Weights of a small class-conditioned image flow-matching model.
Data: trained on simulated fluorescence microscopy of cells, 97500 training examples, 28.4 epochs.
Rows from expert 15 of block 3, named by matrix and row number. Rows with one number belong to one neuron. Each number is 128 + 24 x the weight over its row's rms, rounded and kept within 0 to 255. All counts start at 0. Numbers have three digits each. After the name is the row's rms in percent of the matrix's.
# up: expert up (model.blocks.3.mlp.up, 16x128x256), inputs 120-143
# down: expert down (model.blocks.3.mlp.down, 16x256x128, transposed), outputs 120-143
up.0 108:155097080139117097112144137156133144113108128135085149111166112146119149
down.0 075:141107086125133116129139156152077129085150104116140135119096143108124125
up.1 106:179143154133153144142119144098118132099092131127123131109175103152159146
down.1 105:111081133139151100151118110169174127098115192122116123158144117152151131
up.2 106:118131165140112091114131156148121085115139133135102099163120120092096141
down.2 076:106107136107144134147129101147148127142092113107142155149120159117115135
up.3 092:171130149091176124119139160092106122105142124124109135121094148150116135
down.3 097:123144168126135145138150148094101149148136101126127156074114111098139135
up.4 117:146146139090151115152117112116112123120122082136096128127133151124124131
down.4 124:172163138130166131109129146103096099159131101133112122132145101107139125
up.5 084:180083122105102139155138137110103127156101139147122143172129135123164114
down.5 096:132112130133151142167138146131120118119110141101141117073105096172109125
up.6 107:000161110117119105111106148127142141160139108124102121115125130156137137
down.6 110:123121149117083120112117141117113138147134100136133142186145139106121148
up.7 090:131142123118091131132123117088177137143144132150115129135147117131117067
down.7 087:159114109128083109103112103112091159129133161092102137092127139105126085
up.8 097:084100109155127101107113137139126107125143096140120114125166154123156154
down.8 102:093101132128102134144143125177153187125102079142153130092116147117127123
up.9 097:154134144131162096145149156123126161156131096126163122152105113144140114
down.9 082:179148124130119113134155143169105070123124131141142135083109110155133125
up.10 085:126104074145142123133139140113117097092131122118134104121133130090152142
down.10 089:067135142148172150147140113086159118155097126138122123113125142094165163
up.11 103:123138103132145105138127128148161108115140150114103143133147072133133111
down.11 085:146181130121148123148105146089114130155133144111128110126098144104143108
up.12 096:111123121153119093129129163146074124154082113124143132117141156112116116
down.12 070:157110141107125139123134125100119117142135074106127146123083124129120118
up.13 091:155113124098095134075155137148130099127115109118086113094106118105109176
down.13 091:083114092133110129167157124153110115111115142115131071132145096180139132
up.14 110:163132127122116147109116118134064127107101108140188131124129145084114086
down.14 124:033099131128129159131167138150170152119104139135077117138126147112126123
up.15 102:143122112121149097132146108131104137076138101111094141145146105135100117
down.15 079:131091127113119122144103124148133112108120149126123164104102124147137151
up.16 088:127170127102113097113139110141096162151134133107145165126121113126126094
down.16 091:183121143102114094145114142133118131108113135130144135107111159154108107
up.17 101:151134118146106140080134142073142109094114132107133131098110115118119091
down.17 105:162134130142172106140103110107140132119120097136114139125124134116129135
up.18 123:104106149131098122130145157152092149130145161131131154147141117136118106
down.18 116:162093156104150086121121132092117123128094125107101146162122155139119154
up.19 096:086103105109142103116120162133130168152139146131059127153149119118114128
down.19 088:168138184110157099142118151131104123148130136101117119115128128135135117
up.20 101:178160137100104143081199123122162151111120137117132127126081124107109127
down.20 092:062104154144079195133160112135116166110132138132138130135153145124133173
up.21 100:160095117167161122150125152167112130127115161133087146146128113115124125
down.21 104:109117085143137129156139169116102136154112117120113126132096103138121123
up.22 086:154066127109144134126135117113096102151138125117116163163125130135132176
down.22 106:133139145151141113148154133126111098154102116137111104117156112191136156
up.23 086:189128160133154148120146136113147107153129152137132145125129118127100102
down.23 096:135132154119146121129152126115107119152110119132107126118102123121139145
up.24 106:000148116124138105118128137113170124189131131134097112125125180149133122
down.24 143:131121121118132109115126141119103122156131131148128141152121100115125128
up.25 097:110140125167096122087155148158128128095124130121103095091138167087162103
down.25 095:152168134118122082130133125141126080121094146110131129120137137139140109
up.26 100:157114155121184114112130161126121119116136114100071118104148084144153141
down.26 073:142124127122150138124131134167088144133117113081131127140105131103123135
up.27 088:155143121097147164093064108126070095155146061147134148150138129153094122
down.27 100:123106132140172084149100128163158131135121185149121122156149127163113107
up.28 103:109162167077110100144128114165143113178146086124119155147094101135134145
down.28 102:138114095139130141108123138136143152076151146112146151089129142130092131
up.29 100:093112168141114049132099136159086146122113075111088150124132132126146130
down.29 112:116127128107125168162128171147123149104100152122156108096124161145133154
up.30 093:156130143117147129117125116167128137141126105134108118108103120140136159
down.30 098:097098186113127154131194138133118150144082119149119114139143126126140136
up.31 093:192098172155110120150174147110178121142131125136138139136145138122132073
down.31 108:131130155071130143136148115093090134127160112135145129117085137102136152
up.32 104:147116169125128141099185133148149123112097109112120109116087143142145128
down.32 112:091108159138144165126200114096144126124113123125131113126129070123118126
up.33 088:156119154129129115109164120148158143150116113116116142133120145169128088
down.33 091:121115145126122130116223134115096137124081109117162122086115120123133127
up.34 098:177111126130141100132158159118158136157140143136147127113126132137132096
down.34 101:093129137135120148138126150133112123130119109140136129111104139125118141
up.35 102:095146085171151071129120161145138104111120177101152115126134157127137115
down.35 102:123093150117134139150104127127146152127147108105138143116098141126115120
up.36 107:202074124129157155125146119111140108107132132116166119130120122118113107
down.36 139:097124137120126134116130150111107123157130142134137128130123125140120158
up.37 100:058132119176142080100101145160145133074111129130107124099158146146156156
down.37 111:175149145140116095127136132127117115114108096124102135135150115124141151
up.38 108:115095167127118083125121114106061123134154121097070139176130093095135110
down.38 103:108140113155118127139169136124138123113135125109109134112122120157142142
up.39 094:099137131151118076130109141141156130128118112133103119088162161158144115
down.39 079:143127158135119150139152121111112118156138096115165130097132097083108147
up.40 107:115129160129124103121110139170151133113150104110116148128119127151147065
down.40 063:155130101101131122142135131113094105183134113126123120119102129151122097
up.41 110:184124134173135079122133152136119165111121124127120109102154149099160112
down.41 114:120123124168120148123139134155153114135117131130142119109123157151144168
up.42 115:115111130153081112115139162139152174132122136129123128115141169142158058
down.42 137:167114124115139121142160136109061129160119147134092112133125138133130150
up.43 108:157109127112099125113142111147163105155135102102113146146118124172129121
down.43 111:107138121149101147127134135147119075108137122128142109125162070163152104
up.44 102:175093110153128107164155143125127131112097134151108145140103132123119107
down.44 083:140110147087159126161131148117109137153143093131111130139087169059111151
up.45 099:121147140125120020127127154098144138120124097157106109101131150114140128
down.45 098:098091110102107161160115111150109126137126143108136110138109128165108162
up.46 106:132158154089144084132132114101161146122125066128112102160121139157138105
down.46 080:167120079144162100135096129072124075183121142149123152129112119137122134
up.47 090:117102143130105089123112121142149153132119162133110134109115134102150182
down.47 091:106131073124103170144124156113108184130148156131153131076100127141132159
up.48 095:150162116100085120143157149091088117131125149117149109081141136151149146
down.48 092:091121089134140143108113120122141118153122119112117133106115115120133126
up.49 095:187093128159137129151170119130124120100110121136159147152140139098163096
down.49 101:126096140095144139145126137101133141147102070120140106142090177101128161
up.50 091:171145155119122128085147142109148157149078142099108130101108099093120144
down.50 094:095143119136112183143183124100114125111079127135150114134139192156159156
up.51 106:138154110125156083119141144131138143170133120152125147126120114157120124
down.51 103:096071157131076122151169113155159133093119173121128124110115117140131110
up.52 106:113159136120141096145121126118089089148157163105118123123139106108137144
down.52 108:112154142146133103150191124098178162131125119135109138112121127124122125
up.53 101:127107122118156124117180181116134122128126112117141149104124165111131132
down.53 098:108131155133106151152205126182123149074119134135130137104133135093111107
up.54 100:093132143147151118132106121159129137147126144125117101144151127175128150
down.54 112:200151131121200082131111151107112112150132089112111123135129129126138129
up.55 111:144125145109095098087168125162131170163131135126120122147102138161123147
down.55 125:111121118117125134115169133105121114172132111146101118122142094140140144
up.56 106:107132121077101110164138128140108109165140103135080160163101107149122108
down.56 102:128100120137115140147138114138136118133098169124152141135108150115118164
up.57 120:145134161157112089155124148123112126081129151133134111130097117111142075
down.57 073:169115115124196121105137109122113081180127132118119174134132106100115118
up.58 105:161132155143132119102178127088134136130132105100084146096148137125123141
down.58 082:124085168127162142139118122138136099147096149138134133108121143142144112
up.59 101:160118108129094115137178132082202129120139113126118147151161106144106106
down.59 091:107160098143104160091128129097081110154105132124126106133149147116140165
up.60 091:133133116154127105145130135142061137131129097124126162121138126123160110
down.60 089:126079152138129128132131132103147109099118109105154108099117173144128172
up.61 087:191087145135106142140134126128116120119117138146138134128163108127129123
down.61 084:155102124125158111135121153150109166163128107120127119129096125085121159
up.62 092:081076128142134151104093117137133113142139122125144121142156132140130108
down.62 096:160139138116143089131124123161105115156140153126083129113119096091114086
up.63 097:108155103151100103132064157142140157106125107166156141115139106100136123
down.63 091:141138126118092149125087142156126180117148125112148117114125137161116130
up.64 089:099135103155099097128097152160122134121136098116116109127140108107143117
down.64 093:139135162129116124112082153124138146112134105140136123178155151099127142
up.65 089:115100114125126121132095122077161161119064104113131104118118119152119122
down.65 093:160144134132140129134114118055114157136114138106113099127106090145125127
up.66 099:093153118143119084122147132115148113126128133129091109127134121120123158
down.66 105:189130125113181109145106118119122119134103168121115124111109081118122140
up.67 102:191112165136118117124140148159156139119163157137091133122137141120125124
down.67 096:151126094132118112131137116121095146152112143116152130124084159113133133
up.68 096:140153128141135134129167135109113082113133147142134172166100138140100113
down.68 109:105143162135108114127160138093108108140124075144111133124167136167151110
up.69 099:144097107126117105121099166104109093096138110100138117139165104121115101
down.69 094:091147126136151150135125118181116153081117176160124142126152073097130104
up.70 108:169121104128124136132102148127112097102114110149126113153144096132120109
down.70 116:096104137127120115138119102119116130118110164120125121150149121152141104
up.71 098:176104108109123131147127117118085107092140118141151118131137134110129120
down.71 112:105102150089104153135131139109108133133137085129130143122097116116121171
up.72 087:180136143113101079135154135163182154131139118126121104108136086139171156
down.72 081:121112121142113197176112164175121129101116144150169110096127142139123184
up.73 091:183146098144105112139176119096129153121134116132111091135135114129128119
down.73 091:090139170116139148166157141149161089148126152156141123116130120127145085
up.74 093:132160146177142068147109126127137146088097133170104143137171141102128091
down.74 090:134099139134087127149146141142126147144139129094133123131117161137161137
up.75 115:109076169139077101121147184142146143116131176118133115142148114111114077
down.75 104:182104142122170087131139133097107094130122125138104136126131132125146111
up.76 111:166164177127127149100115112159126111125129098124109118094153094119126152
down.76 110:110111153121143127152154153154144104120114164121116105149158158128134153
up.77 092:163160129155140134109136147069107101110133112125126143097122152125119138
down.77 091:130129152143144117126104110120131090118114068121120130136148163107130155
up.78 098:163115127122105069162172146123100141109123146117096119132128121110157098
down.78 072:171127146156129108170137132148113146151093130109127108092098084128131137
up.79 114:142093121137143112130161146110111101121127154121142130132099123121110117
down.79 118:175127138134150064113122109134141114099124124138087141152139122105126089
up.80 095:214079134134140140119185130132167119122150138122144145132120139111135101
down.80 107:100109121135130159134116150117111150145121100133136135119100156132112157
up.81 114:137110168119115121153115146140115124157115189127125134124128126140133075
down.81 115:182135159135150129120125140097142099152125098127120129121130110131134106
up.82 105:137116130147128086136092144113087075082098116103125138135173107141165111
down.82 075:143139094172132121116121124132120108124138112115120140117134111120155095
up.83 097:140123098153098140122151146093127101148132136118139142135155100112120076
down.83 083:108134128131113151147156164129157120132125204132142102120138169109135131
up.84 104:152099105139119118125125131175065130119146096116111088145156150101146111
down.84 104:117096130152098171148157138117163126108120140124147119127136114096160164
up.85 095:121153141140046160114172123111125088116166126124137118095102156104113115
down.85 110:067099083130100120120149124152115135149145113107112134125149113111143093
up.86 097:111118120127144105141092157113126136110144137146139086112150119158168106
down.86 080:131124125119113142147160128117092097125153075099133134105112142108113111
up.87 091:066153137115103124153095128200071137137119101130144147135104108095149093
down.87 099:151104143126161104118149159092134167133135135094124137122107138130103136
up.88 097:181110122152110136138122146105156124136129125151162114115152108101107110
down.88 094:108135148089132133117157147110105110120157135149121143123138148124136137
up.89 123:110120129124117108149105146141114118142167190154141127131127139124126092
down.89 119:159144156112133160128115141120112154155144113129123137128132116166155129
up.90 096:155140161091121120124211123152153147130155086119081132144121127109150156
down.90 091:123122103133148147138127093109096171096154144105123137070105095099123125
up.91 114:129162174115125101119137126144121112142154168128105120146134139111117077
down.91 116:144141132115189127141155129117128141119137131125109131097116100109120135
up.92 094:129080112135107143112144147145096155155119076144117128111132185139132083
down.92 101:081116174132117134130148120165171172143116126136116127147137084131126106
up.93 104:000161107100100101114119149120128138166129114122093121122119148162131142
down.93 114:127111153108103111115111137107122146154136098149138138191135124099120163
up.94 113:119134139150118118121142129083150104084135140088126120119153123117141109
down.94 105:132130188117108120152171145153161209101141146139137119090107142134154080
up.95 114:129122098131129086145135145143050145135151156132127125151132131134123125
down.95 118:157132163145112046130132116118154115112124132118086130114130118102139090
up.96 100:069146160140142101114102142138102125125112164146050113116142126150115142
down.96 124:150141156139139093124167124111097142151122083134093133124140118127136151
up.97 097:139098076127138081145133159133105093100118135108117102142134118174158146
down.97 068:142102144113137117148103155119153128160116123110123158108113125119127113
up.98 090:172069129103186115103135135125147108123131174148104115149107131104120080
down.98 097:138142126128168112143123126120145127124121108135100140114141123221150116
up.99 102:173113164126065145113177139093103117126140145111118112137150131103125101
down.99 099:063114153114160173149157110151098106118096185162124114137142133130135142
up.100 097:140107143111108109118139076145147118115124096117074092121126115156129125
down.100 099:074093088136093145152184128164116118101111116129145128133146159178135150
up.101 098:135136116143103076143102139145188136097126159115122150139155097117149077
down.101 088:149199090127073171141127137144083144155116115150156136075110149157130102
up.102 107:120114100128178089121114140081139113120126103110083122146143142121126175
down.102 133:139124169125162109125156115157135101170120091137105139101132104119126098
up.103 089:136128116127121129102151136131139088080103147162135118098102128140123100
down.103 081:078153136152106164185117109142130090118096083148123106115129113106161105
up.104 092:204169134114114121132143133132093173122109131121135141107142107089138110
down.104 081:074109155140087128110133129122163159096127127115120119142153146175125133
up.105 100:170089106158146137179111124126130111112119120128120140138143112124135119
down.105 087:119107170124127150160166149103107148164122098113136134090121138113110158
up.106 092:122077192125116130145137145096135150087150135103113108116126148114157156
down.106 097:083114096124094153141129108148111145145137144142118118122125128118148165
up.107 100:053127114165102101116098162132128121101113132143107117093153145125153134
down.107 119:145126179136156098127167131101112150163115071106121130132142136113142139
up.108 096:149099169151131074161097151149105095082119132122089126146155120121153125
down.108 083:146112114128136122154168146122083141180129095095119132132096143110098152
up.109 094:116178106116093067144131129160130138171145122147137165160117137114134136
down.109 084:134109107141130140112151148120104169099133137151138170081122160105115127
up.110 093:142105152134130154139111136130088131150121092142116160083156121128135072
down.110 083:126102153130121084157112141102146136117114162143108137075104103098167114
up.111 091:140112125133133149109135154154083143147132146144103142139125139133114114
down.111 082:117106168140136114145177129141128114147090090109115119127118079153133120
up.112 106:141106106115146119080159149125119123159131083150135125092124170071129090
down.112 097:088140143127149132122177130142096137084115175124122145100134125114139113
up.113 120:145096186145098109140132160124119140148142189129128128120130132138119063
down.113 127:183110172114160109135133119114104091154111110147096143134127118122134098
up.114 082:170080127122120142107127124080099140113132139137140134140140110113130135
down.114 107:087149126148161161152172124151131135103130133168116115063112121146129137
up.115 090:095167100134103098147127146112087109117152154144147139121133168139132143
down.115 099:131088137111141144113129150121098117174129079120102120131126147144120134
up.116 106:120113119146091102138106150148144079106137120141133086132088132118178115
down.116 075:120139120114134101153158124117118111168122093109113161137106144097112090
up.117 099:134142111101141109112104146124110115139135139126121104133127136135120125
down.117 111:120128142138098158141155134177090164090141146136138128092128102118119110
up.118 103:080139088174160086113100136129161115083094129127113116114169145117149154
down.118 108:161153118139113117126174113184111130114118126144131141104135117124127098
up.119 116:122157093102159115130111129095150116108115073138106117154111140115131137
down.119 111:169170104126104122097115123176112110158119119126117135112146107113143099
up.120 103:147094078162134067123121139124175129110100084140138123102132112101132084
down.120 088:109119154143101154137120128162128118153116143113141123131113177150141131
up.121 087:143159139118150135101132130148066089129113117152107139127122123135145136
down.121 088:123110137119167105148150132204162096105120115124122121129124108139123125
up.122 102:151120156120166130100159104175139086147158076146066111134117116164131166
down.122 108:086109164124130130125195150132139125178113144151122093105153104142146096
up.123 112:198094151138154151112159149160139139112141155119126127147135134119131107
down.123 138:113119127115106142125112120078090150152132085133102136133110148090137155
up.124 094:136139102168141120119128149089133113070111132103143110128133162114170091
down.124 099:086143154138144163149107135089163085154115110128124102128115140120143140
up.125 099:205113129120140121136169141154162093136142137123127146144136150114153103
down.125 117:115104146145130148148109133111106157116113080127142149109080160117096158
up.126 082:133134113118147126140116144128126120143150138143152147147123113120145131
down.126 097:115158186147116144149161142124114117133108068155121119137157125161146144
up.127 088:111111086133104124148126111154133142136172114179137116136136160162113120
down.127 083:112072141129157129142141125157114133096131129134140153150153143185147110